From a checkpoint of a small contrastive image-text model.
Training: cautious_adamw at rate 0.002, 7400 steps, batches of 256.
Data: trained on rendered roads seen from a driver's seat, with toy cars, trees and houses, 36250 training examples, 52.3 epochs.
Rows from block 6 of the image encoder of a small contrastive image-text model, named by matrix and row number. Rows with one number belong to one neuron. Each number is 500 + 50 x the weight over its row's rms, rounded and kept within 0 to 999. All counts start at 0. Numbers have three digits each.
After each neuron's rows are labels from the 100 images, of 14848, where the neuron reaches its highest value: "responds to" is what is common among them; "lies over" is the class under the peak. Only what is clearly more common there than usual is listed. The data: rendered roads seen from a driver's seat, with toy cars, trees and houses. In brackets: how many of the 100.
# fc1: MLP up (encoder.blocks.6.mlp.fc1.weight, 1024x256), inputs 0-85
# fc2: MLP down (encoder.blocks.6.mlp.fc2.weight, 256x1024, transposed), outputs 0-85

fc1.504:501404555429352508460440547434478441559534491513432473410534536485548591475416529592468462589532426483445543522434534442438531557474394488557434542532516530550507461521496496534574436525447558498512425468566540431527612487458519504563587484536491463511505604
fc2.504:498446520517518491493466487488476420492462409528442556550507601532494499522555579553501432520463428480484507502507536519507456522574476443487429527512463520530532524439554460530537519565530487498518411473554495425445489536596572497544484461514573464503485461
responds to: tree (87); vehicles: zero (39)
lies over: verge (50); car (26)

fc1.708:419455544488433497356469545458533480517552478463521454511522594543534523490450598549545459556548363453456534511432564463462511591454383594458518496479444447588490583545494511537469441586585444488484480518583500477465564445454560445547588504535449450490518600
fc2.708:492515528546497532543550531410512407390471483494447512443474420487522376440486523501544506403513444514553553582470593530465404499509453530520669472499486483503485442460553441586558480484485583495473585429421507517594481540434539496461548443482486479466473578
responds to: tree (97); bends left (65)
lies over: verge (57); tree (42)

fc1.98:364480557551446414470492551496507526509458399482462496469547526600531556514532677511477456522385502563473434467538489421448517581527476506495482502448497455528496543556522484567451479567514459498528443435516577434420626568505600397484509504543431510481554504
fc2.98:506486460567465518490473463470469484541490433571513618478445523526515539500556615450469488557438539539494533513611476519460543492609485389576543530573470507451427523498517479509544473524427545511416496564568590421488603523535563523545533528471526483532491443
responds to: pine (76)
lies over: pine (62)

fc1.442:537474565397515581496486598384519459438529433509499445455509562476490527468536511488513452459549385493522559594536530537514479541539479553468464531537513497472506473484476484574448514558556553430545348437612487460515451420483443514445529459460463412469447469
fc2.442:509514550424463442435502535487494610511589546550437498527496533486568580405516448508506504464494410479433497588526466541544497590475515558541508474542520518455566526483483456509454443512523499522509425485623449474484463486462464460533515528393433428459511634
responds to: bends left (74); dog (71); vehicles: zero (31)
lies over: verge (50)

fc1.656:520493468424493440500537447550558408493533554543491497456481576458608493476526507469427537537395523565455519524547424449458428509520573457519508431584428551533554412546618539466499604503497527561504468427543591482445486520479485469523504424439505526453566527
fc2.656:614493521395582512474576479499569488454515556492454426420497500436604497425449427448466566453485482565526603538487510539470467460475517491462576485635481508540629452485545467498427518480483572461402504417505505502545478508478421491514590474377479519502519633
responds to: truck (86); vehicles: two (79)
lies over: truck (73)

fc1.384:570382562500447543414459573447506477523533487463410522492509515508604471409502596589546416489490364513470563546484520486514409470533452579502514513481481467610547482498448523538471406563566488436513519538522489445512532457521557496553522487507534408610556639
fc2.384:494427543469441539501470474403488412500457484482453431407491511479444418494520515506510556518606575564586453590474503530466496459441406470398542601505525587450477451515598490561557472443428540582476544515479405506571503544559525433511542506550532468482462494
responds to: tree (99); vehicles: two (72)
lies over: verge (84)

fc1.231:507488553442448509543412549490546476567513507477559471528457488464547556492440517506535455524393472479451502545444508499534504542464509539509533514492599506500543509510463453456505477501582535443512361518503417561482519494462519508519519513468480502523631553
fc2.231:513491533563491614565518468489598474460441522495479461523443520439503437449512382503522497463532516512539508533517550561509485450500535522477599458508453513429590538528588412478444480459542538433499497522437517554518468494456528520478538450440458517513546548
responds to: bends left (63)
lies over: truck (40)

fc1.267:535542539516527473432475477569446537572482571462504569542494391497543504527462512512443484520559524470507503552534393423464614508562564503491461487412569533485511368522476487494489498462488549469521480460515574571494520532467482567499501502381539591532496564
fc2.267:508489514465527505431533427470453431483465499535464589517473501535557420487540591464540553464472462517517497501510456446468550500495592472504449464578402533446517449455495571498393581525468526530466493510603456481538518466492440558509496458388487564474534475
responds to: pine (77)
lies over: pine (53)

fc1.360:454479479469474545554523609568523482426547449560446467538521430462501532544418537577545457496493516527404448525496511453549448507418454463491507478502526539533539438576587416604453466468495470473511511494484460476495519513463536507519517402485514512511587526
fc2.360:483576481431451392517476512482437568613532449437559536529535557482512494486565522462453451545479458531510455512580474510445530563421484502492415601500549469512528485503451485483563492584510539500501425452629488400532575508508463550479385557509437524431525494
responds to: car (100); vehicles: two (75)
lies over: car (96)

fc1.463:550424508453434591483476562607509544556490460561484369498476520458536657591453539558484503556498566467445459518548465452544469507524458477526479490446555527483500431588499458525559517464512514462443472471507468526463600556447549510517553469459478480477592570
fc2.463:527483522481527570472456497500456519424492578442488480545435462473512440443542491484533511490567388525505565466534559591500555470423549536513543534465451460512615564435488437446465456559505518469452516474464474516533503528441457479466591511424405541527540593
responds to: car (100)
lies over: car (99)

fc1.735:477499461520536511469444569490488414407520547508513564453527616484597455486537675514512461503522487494491497493483574514434424558527507522389453505477474479576454552467470485506459486619457509435501460502442535429541546562550573446540589434456496487501473501
fc2.735:562536544522527463504537486524514513641472429435457465477465554579479413443535478449520498499450555441609508589475499499478448426530440519521581589520498552482473414517541496427613456461485552571478538555502496498530475518556484455487517504583600449480481483
responds to: car (85); vehicles: two (78); bends right (62)
lies over: verge (37); car (34)

fc1.380:497409482458430438556467495578433491519467447522498545562483431556534502603480597591513433559466538493467470496542489406510605592515539516537390504416468471549474409483503476504551502580511504506538424535495476544480594458447524556534403400514572546430516493
fc2.380:503477579473488571544468551495463437465493452495540429528391470530517460544535505554546488482454427391558475485446519464507529552516472551519538509489413442522446533404392524510528460493549573471498437537443511512554529464521563581466534403549577454515496496
responds to: pine (100); straight (74); vehicles: zero (34)
lies over: pine (82)

fc1.415:425525472475475518471483534512480511496569531566543473421531528498502522574470581521488542513557513527479448457447544398525440525391460487458536505487497448542470539595490506410439466552440532469478505475457521534511529597497542507514571480493439496437606590
fc2.415:621501500416580497458446450465512433506521583475512484381495533560539492387512511533487491544492467556506576545427485564453541513530520468480413478501449511541460509515565513480526535553468485486432430508558362554484517507573462439440607533472454501489591533
responds to: car (94); bends right (60)
lies over: car (51)

fc1.48:504486519462425491517495555464539446438538422495448509493504496441498572551437589521516430518466441482427474542371452428444469595437489551514454472474562544635465517519575463602492459489470507484479448494490593462474537543370472480492624509434561445555507551
fc2.48:533470514478449522537605533452492544468596454480530502480518540470537453359523587406494514544445482636542613598507521531482488512576486433481479536568468522552420542542619528480540486576383517469465499485531483439619530554492469449522491468525478387464520527
responds to: car (100); vehicles: two (70)
lies over: car (92)

fc1.686:496512447522478633481472463484555508434625580600478556506575503506558516559414445577526486550491574456458526468477465475455520446442529450477508450513558451478486475503411547534527495476544390469493488482462506491500518426467437542586516426503520566548441464
fc2.686:384509467637445574519487501452439511442487449541510466564508382465491548579406395533488483540610495510500464460586462479521556475488463426561554509531502467419450559498432455576489502507516496457458464474534572456547546493474573495527445486537509504460407444
responds to: car (97); vehicles: two (69)
lies over: car (92)

fc1.308:535405498450494492472476607464514432564540446494510486436511608435608457488497606543525495518436518532515531508470556525466488546478416513389544511506518465600502523498542456523552440609472499453449507508539480423471587513523577537524510503574514480511564606
fc2.308:530466527496472457566515500477431403543527524416460443439520496517445388427504548514504516529492533479613445538456556506527511477513462500521531571531489521479442452536628443516518464474435523573478639588525484523482437517567564509438575500529455491468563476
responds to: tree (98)
lies over: tree (68)

fc1.750:557568523423558554500473621461534451514538558584572435423493512456519504466516411519494507491540463394498474566514526533492648507492530548535485515546570487431455460489503433536448567500478528528523464517726417459501439475514436519446519448450370555490471476
fc2.750:497430498416502423546480502514535482514512514492478567543504478440544445459590558528532492502454493555501440583564485585585503500443454545464407603444444537545537449432551488504517495577506493503454399474558305434523476515532490496515392483460544463464548527
responds to: bends left (79); dog (59); vehicles: zero (30)
lies over: verge (62)

fc1.205:489451518413489599520455552491520420500554476566549417469542580467551519430500528531511466553506511511474506534460502512434495494490533505470473450504519426547435574508441545511419514588551453444495421565512444480469521412472553517501554476600463467500582550
fc2.205:547469512499533423476509487487504440574518486442564514482469614518587461391545561464474558585425535417522577427520558579363456591616466459492422503466493495551383566499555539547560481588404569438447488505492487383527515558491537486514491548567537449531424542
responds to: bends left (72)
lies over: house (37)

fc1.91:520474526464484540458461575451512464553539496488461438547521671448498481398483479603541482530495409429499513541446559450476494499558359601466539516477414456600493513557501519507435424605506440422566548527653475487544504424495557517519527484496471455561498528
fc2.91:522451499550491556579460513455461433463483493470448499457511429451482390425490484536586522475561504474574470565441547525516514467494426512479602522501449460521467541489504447551517384483467537479425615553467490527562529549562559480506600465521516489470528486
responds to: tree (95)
lies over: verge (53); tree (40)

fc1.727:485417533441479533459503515472507466448533486530480471394487580515509537536503522557534513571484495426485510487474553431493472558517543533489467464449449519530453551481553628419502508490450508484492483544456652534520523557489481446480510388561532468600459498
fc2.727:486471456433470531459462476490488457531514590545522512488432520526548528498529499552501544542396501426465492434403555534547509539550498517486460444516421463521513553558481556447504475526475452511529451596467540528498480486528505552501443440486509514532580421
responds to: pine (94)
lies over: pine (50); verge (42)

fc1.312:490448555471419599439485527514555427502530416580421493459569471536550525525436551542508533533445501507504521506537532474440519495565551498520456447522558387477488482602469438565523566554572494441493410475597501469508530439403530591501561442551479523492546560
fc2.312:594496480540492452525566542467506462454445470443536565486503529458424552456545488505431496586431519565422526504472547534478534455527441528479399520537523567506483441526492505603424445537449451487447463470582471452439519469609586518523548569509477552481435585
responds to: bends left (70); vehicles: zero (44)
lies over: house (32)

fc1.764:570445574487424494415458473456466477531469529488438447481444582519455515469515630549491498455505449577504492502484483486415494446526375596481486570452516456602509480517521507524572375527423509490521549530557465497501576535481591454528629527527465422503543659
fc2.764:501500471580469480545517566377435508449447384504507606451564495540496492502527576525521414495493482509564483570576510445459523476569481460527595539535544517353415495491457518549527470528464581519452458494596550430493537522571595483491477506522539489525458426
responds to: tree (62); house (61)
lies over: pine (34); house (34)

fc1.592:472405509454380499473465513517537508552562513506485486547585499547572502500443612537485442554497480537411465517384525550472499520478476534551415473494432391630523501535434511553540484561593441559523419507492506430467534440462575577593564475511483441457552493
fc2.592:497521487637446498484539553508494525455452494461412584541546405537432431492457449487561459405500591496540469567510491466499536419582454497579552446473519456549507439512400564517553431467565490456503503565547513514577497445508526506490470502476596458538411473
responds to: tree (99); straight (70)
lies over: tree (70)

fc1.435:475558433478552531579530494519532522440552530493592596642511527513473479500520460419444527488517572469537510508441411484452504550484536377461404510479464531454456473516536494574566594483434503524444446331409438539485529537443399480475461510483508561440472457
fc2.435:599475482488534462572453510416427399510453512460552464415510522461469389458599560540543491531520480561614456501488617636420499499556401514492508580519447488513415568461527464484528393593466523466490563588519500402488506529601653509443572492586515461467474481
responds to: truck (100); vehicles: two (78)
lies over: sky (76)

fc1.1:526467486448470482488427530473441492476521557599531533475509504498577518517511530529525484518477498496404514482537538482514472582499524486398462487535558448519448506447403519503546450513546521461597435553477441472557501472479486460585502448539493459522482489
fc2.1:583465539488573413525538523419432516476445416459495503385451491453489413466559543483582518449504460533580543550573575578418453523533395508527562569572573524472440496422557463544531435529419616473438525556553454423538576542534490489422562519549523430502432558
responds to: car (94)
lies over: car (81)